config.yaml
model: "image classifier"
dataset: "rendered made-up planets"
horizontal_flip: true
translate: 0.06
mlp_ratio: 4
fused_qkv: true
parallel_block: false
momentum: 0.9
orthogonalizer: "newton_schulz_5"
adamw_lr_other_params: 0.0014
epochs: 105.0
decay_fraction: 0.2
warmup_steps: 4000
weight_decay: 0.003
Rows from block 3 of a small image classifier, named by matrix and row number. Rows with one number belong to one neuron. Each number is 50 + 10 x the weight over its row's rms, rounded and kept within 0 to 99. All counts start at 0.
Before each neuron's rows are labels from the 100 images, of 14848, where the neuron reaches its highest value: "lies over" is the class under the peak. Only what is clearly more common there than usual is listed. The data: rendered made-up planets. In brackets: how many of the 100.
# fc1: MLP up (model.blocks.3.mlp.fc1.weight, 512x128), inputs 0-127
# fc2: MLP down (model.blocks.3.mlp.fc2.weight, 128x512, transposed), outputs 0-127

lies over: ring (71)
fc1.503:63 52 47 45 60 43 68 57 53 68 32 64 47 47 40 52 45 60 41 56 39 43 51 46 62 58 44 42 51 53 63 55 48 66 45 48 47 55 53 55 37 38 41 35 54 55 31 47 56 34 55 53 56 36 52 35 39 60 57 44 37 38 29 24 50 47 54 54 46 40 55 31 44 50 39 42 59 50 38 71 62 75 59 52 41 48 55 51 42 53 45 59 53 48 41 46 57 48 57 53 52 59 34 55 72 69 48 40 54 47 33 48 50 60 38 72 64 60 53 59 40 36 54 62 48 38 50 63
fc2.503:46 47 71 49 54 40 61 53 36 63 43 38 45 54 42 45 57 41 63 41 50 35 51 48 55 67 42 45 64 60 67 59 59 40 63 50 35 71 48 41 46 53 46 55 61 61 44 55 32 55 32 70 55 47 58 54 54 33 51 44 49 58 53 59 50 62 55 46 42 44 58 48 64 65 55 37 44 43 38 54 52 50 45 37 53 51 40 54 30 59 43 67 33 52 45 42 58 42 54 48 39 25 63 48 83 51 53 55 64 49 57 50 43 57 49 42 43 48 48 40 38 32 34 54 54 37 57 61

lies over: planet (99)
fc1.51:47 46 54 54 67 33 58 56 50 38 37 44 53 52 59 62 57 57 53 51 49 49 41 69 42 66 54 46 67 58 40 34 64 46 55 48 36 57 50 45 54 51 84 50 40 36 19 44 61 54 51 48 40 36 57 51 69 43 63 59 49 45 56 57 44 50 43 46 54 45 49 52 39 38 54 38 64 39 58 43 47 53 43 57 29 65 45 35 68 58 56 41 70 69 40 65 44 43 55 50 47 53 49 62 46 58 57 43 47 39 50 41 42 55 44 42 47 47 57 42 46 53 46 71 67 42 38 42
fc2.51:50 39 25 37 48 58 64 59 66 48 55 63 53 39 28 51 48 44 62 45 41 69 66 66 48 44 58 43 58 33 43 65 35 55 43 47 55 51 46 43 44 38 58 53 52 50 44 55 63 48 44 45 52 41 71 41 20 57 59 38 59 54 33 67 41 45 62 56 59 53 40 41 50 49 51 44 49 56 43 54 46 51 61 45 52 45 29 54 54 49 55 53 36 48 52 62 57 56 40 38 47 58 53 51 49 49 39 44 29 46 55 54 56 58 38 65 69 43 51 67 72 38 39 51 53 49 43 63

lies over: ring (67)
fc1.111:37 62 45 41 44 68 54 50 50 31 49 61 46 44 50 57 47 44 49 60 44 65 55 66 58 49 48 48 37 60 43 53 55 50 58 40 45 64 36 40 47 56 54 62 42 69 35 49 65 46 27 57 66 43 57 45 55 54 44 52 59 50 50 37 42 48 38 17 73 62 44 38 46 70 47 55 36 54 61 41 53 56 67 47 40 51 55 37 71 55 35 46 50 60 47 54 51 52 63 62 50 44 37 50 56 41 35 53 61 42 55 36 36 53 40 60 53 65 32 59 46 54 68 50 58 45 45 54
fc2.111:54 53 27 68 33 34 36 52 50 41 44 48 50 61 49 64 49 52 65 44 66 50 52 64 57 60 56 29 45 58 63 37 65 51 47 52 46 46 50 59 54 64 37 65 65 57 74 60 52 39 48 68 64 37 45 48 39 43 52 36 45 60 53 39 55 41 47 43 55 59 42 56 48 42 65 37 38 30 44 40 38 60 36 50 48 53 56 63 32 51 61 52 50 45 44 55 58 49 35 59 60 47 46 42 48 59 35 44 44 47 75 46 26 49 51 49 47 55 49 48 53 43 58 53 60 48 65 63

lies over: ring (62)
fc1.385:53 39 54 59 64 35 35 44 47 56 48 45 54 50 44 69 30 53 53 56 56 68 47 44 56 58 38 39 26 57 59 31 60 40 37 41 52 61 42 46 44 45 62 41 42 58 49 40 43 42 57 49 54 46 47 40 47 51 51 41 47 47 51 39 42 46 42 44 29 48 43 51 42 49 54 58 61 47 36 45 53 48 63 52 54 62 49 46 61 57 79 43 51 41 62 34 57 64 54 49 43 66 55 40 62 61 34 58 65 27 58 53 41 34 62 47 70 54 32 63 69 56 58 61 51 49 53 62
fc2.385:44 46 44 38 55 43 48 53 49 53 39 39 42 58 50 62 48 50 47 49 43 47 49 47 38 45 67 60 58 47 55 38 54 49 46 31 49 65 56 59 43 33 47 59 63 66 60 45 63 41 46 35 55 57 43 50 58 34 60 63 54 53 30 56 36 68 25 76 64 47 31 64 54 58 57 52 38 38 47 52 50 49 43 43 44 49 36 60 63 43 51 58 58 46 61 70 46 52 52 65 60 29 52 53 26 62 72 48 50 40 39 46 53 64 56 44 43 50 40 52 38 58 40 69 49 41 43 48

lies over: ring (25)
fc1.432:37 28 37 66 43 43 38 47 49 45 46 44 34 55 59 54 52 24 41 36 41 44 44 48 55 38 36 54 33 54 39 54 49 59 39 50 42 52 47 51 63 66 45 48 60 48 45 51 60 68 57 43 62 46 51 50 52 81 45 41 60 33 72 56 51 52 53 61 64 39 35 62 49 42 45 54 57 70 43 44 40 44 61 54 36 47 63 54 50 46 50 46 56 42 23 42 60 45 34 56 45 50 40 46 52 56 54 64 59 60 52 58 48 40 66 52 44 34 46 49 40 47 41 57 53 39 70 47
fc2.432:67 58 51 48 55 64 62 47 54 50 57 78 58 57 49 50 61 49 58 53 62 50 40 50 48 48 36 42 63 41 73 52 56 41 37 60 38 50 43 47 47 39 47 69 53 40 48 41 46 41 34 58 27 50 51 43 54 43 55 48 48 62 58 41 31 50 51 54 42 63 47 47 37 44 47 45 31 46 60 73 62 44 54 53 48 59 29 37 73 57 38 56 44 53 54 50 63 42 68 31 41 65 38 51 52 60 50 57 59 34 48 55 42 33 59 51 61 47 54 39 53 56 50 52 35 60 30 50

lies over: planet (100)
fc1.496:51 59 33 59 69 49 44 56 51 46 73 53 40 57 50 27 41 34 53 56 57 53 42 51 51 62 34 54 39 51 40 54 34 68 44 44 59 41 38 47 65 42 54 59 40 55 29 52 63 49 49 59 48 62 52 48 42 50 60 43 61 62 50 50 35 53 41 51 42 44 49 34 55 45 43 39 43 63 57 53 65 38 45 34 52 47 29 56 38 62 58 42 68 47 40 59 53 59 68 53 45 58 58 56 44 58 24 63 39 31 66 38 41 58 50 54 43 35 56 44 50 49 57 70 44 47 58 47
fc2.496:49 50 52 25 33 50 43 37 20 38 44 47 39 51 60 52 50 80 58 63 48 52 51 57 63 48 49 55 50 44 48 53 46 48 55 55 54 43 39 78 48 54 37 40 52 56 44 64 47 53 45 46 44 46 54 46 40 42 62 47 42 52 41 62 67 44 53 46 54 37 55 54 54 37 69 50 50 35 45 62 59 34 50 57 58 50 54 39 66 36 50 49 58 53 51 31 41 37 53 59 51 51 71 45 45 44 75 43 44 53 52 44 52 59 47 59 37 68 64 36 58 66 63 34 47 61 55 49

lies over: planet (99)
fc1.351:50 60 56 55 67 43 57 55 46 47 51 47 48 60 46 42 43 44 48 82 58 40 53 48 46 55 40 54 51 52 43 60 66 54 49 49 49 46 46 58 30 40 42 53 43 47 48 63 39 56 59 47 36 50 48 36 42 55 39 38 43 39 65 49 46 56 46 61 64 46 63 49 41 40 57 45 63 42 57 47 29 33 45 50 38 41 66 43 50 38 42 32 52 83 61 53 47 61 49 44 42 32 67 68 64 44 48 47 45 52 71 53 48 46 40 63 63 46 37 54 29 38 32 36 45 55 54 54
fc2.351:42 37 63 48 42 61 41 41 47 64 41 44 37 59 48 58 54 60 54 27 56 42 58 55 65 35 47 56 59 40 44 57 57 42 49 46 31 57 50 57 49 58 50 54 61 41 41 35 36 41 57 62 51 64 56 51 47 45 59 38 60 72 50 44 46 54 52 53 49 52 35 54 49 46 55 38 32 59 57 70 50 44 58 36 55 62 22 54 61 58 61 50 43 57 49 33 43 28 62 34 57 44 42 36 48 48 75 72 59 57 46 52 42 43 61 63 63 41 44 58 39 44 55 45 55 53 58 44

lies over: planet (96)
fc1.38:52 42 39 44 57 36 37 63 41 58 37 55 39 59 48 59 60 53 52 38 28 49 44 41 58 65 51 46 64 31 38 50 67 37 63 60 41 44 55 43 51 47 27 47 41 48 50 43 52 55 56 66 64 44 51 57 66 41 40 76 59 64 41 54 51 45 43 49 58 35 43 46 43 51 54 45 62 58 36 45 46 45 36 35 71 46 52 37 57 48 52 47 46 51 37 60 47 65 68 45 67 66 60 36 37 50 50 56 59 42 38 52 49 54 33 40 48 57 62 61 34 49 50 37 62 50 36 42
fc2.38:65 23 46 51 60 45 33 40 59 71 67 41 47 30 48 40 44 39 52 46 40 62 62 47 46 43 50 56 56 39 42 46 33 42 53 44 41 42 55 55 42 51 41 61 45 54 51 67 39 71 59 44 62 43 56 47 60 38 52 43 53 40 45 43 77 66 59 60 49 45 41 46 52 50 57 42 67 55 48 46 33 57 61 55 42 52 48 41 44 58 49 40 29 48 50 61 66 60 55 59 60 65 67 51 55 53 46 50 48 41 41 38 45 51 44 46 42 44 70 49 41 34 66 47 40 57 67 63

lies over: ring (79)
fc1.27:34 57 42 52 40 51 50 48 38 47 44 34 63 52 41 69 74 36 67 49 72 59 59 52 58 43 46 46 58 62 52 41 51 48 53 41 64 41 44 38 40 55 51 39 58 58 49 46 58 38 55 56 43 52 35 55 46 41 59 47 56 54 34 53 44 51 45 51 51 62 55 43 54 58 53 59 69 67 36 14 51 32 53 53 51 54 44 60 35 49 39 66 44 45 52 39 67 39 35 49 44 52 55 48 43 36 42 59 52 60 57 45 57 46 50 43 56 63 57 50 74 52 61 73 60 67 54 55
fc2.27:49 55 30 40 50 53 56 51 55 53 62 42 47 60 55 48 59 62 49 56 44 62 37 52 43 54 51 57 55 56 52 46 65 48 57 37 47 67 65 67 45 45 53 50 42 49 55 47 53 47 58 40 43 57 59 54 37 54 49 33 33 66 59 57 57 32 42 57 71 30 47 58 34 48 59 46 51 64 61 45 59 42 60 41 57 64 51 47 36 63 70 44 58 43 33 65 35 39 45 50 38 53 46 55 74 47 48 45 41 42 45 40 45 43 33 36 48 71 25 58 52 70 35 42 48 53 57 42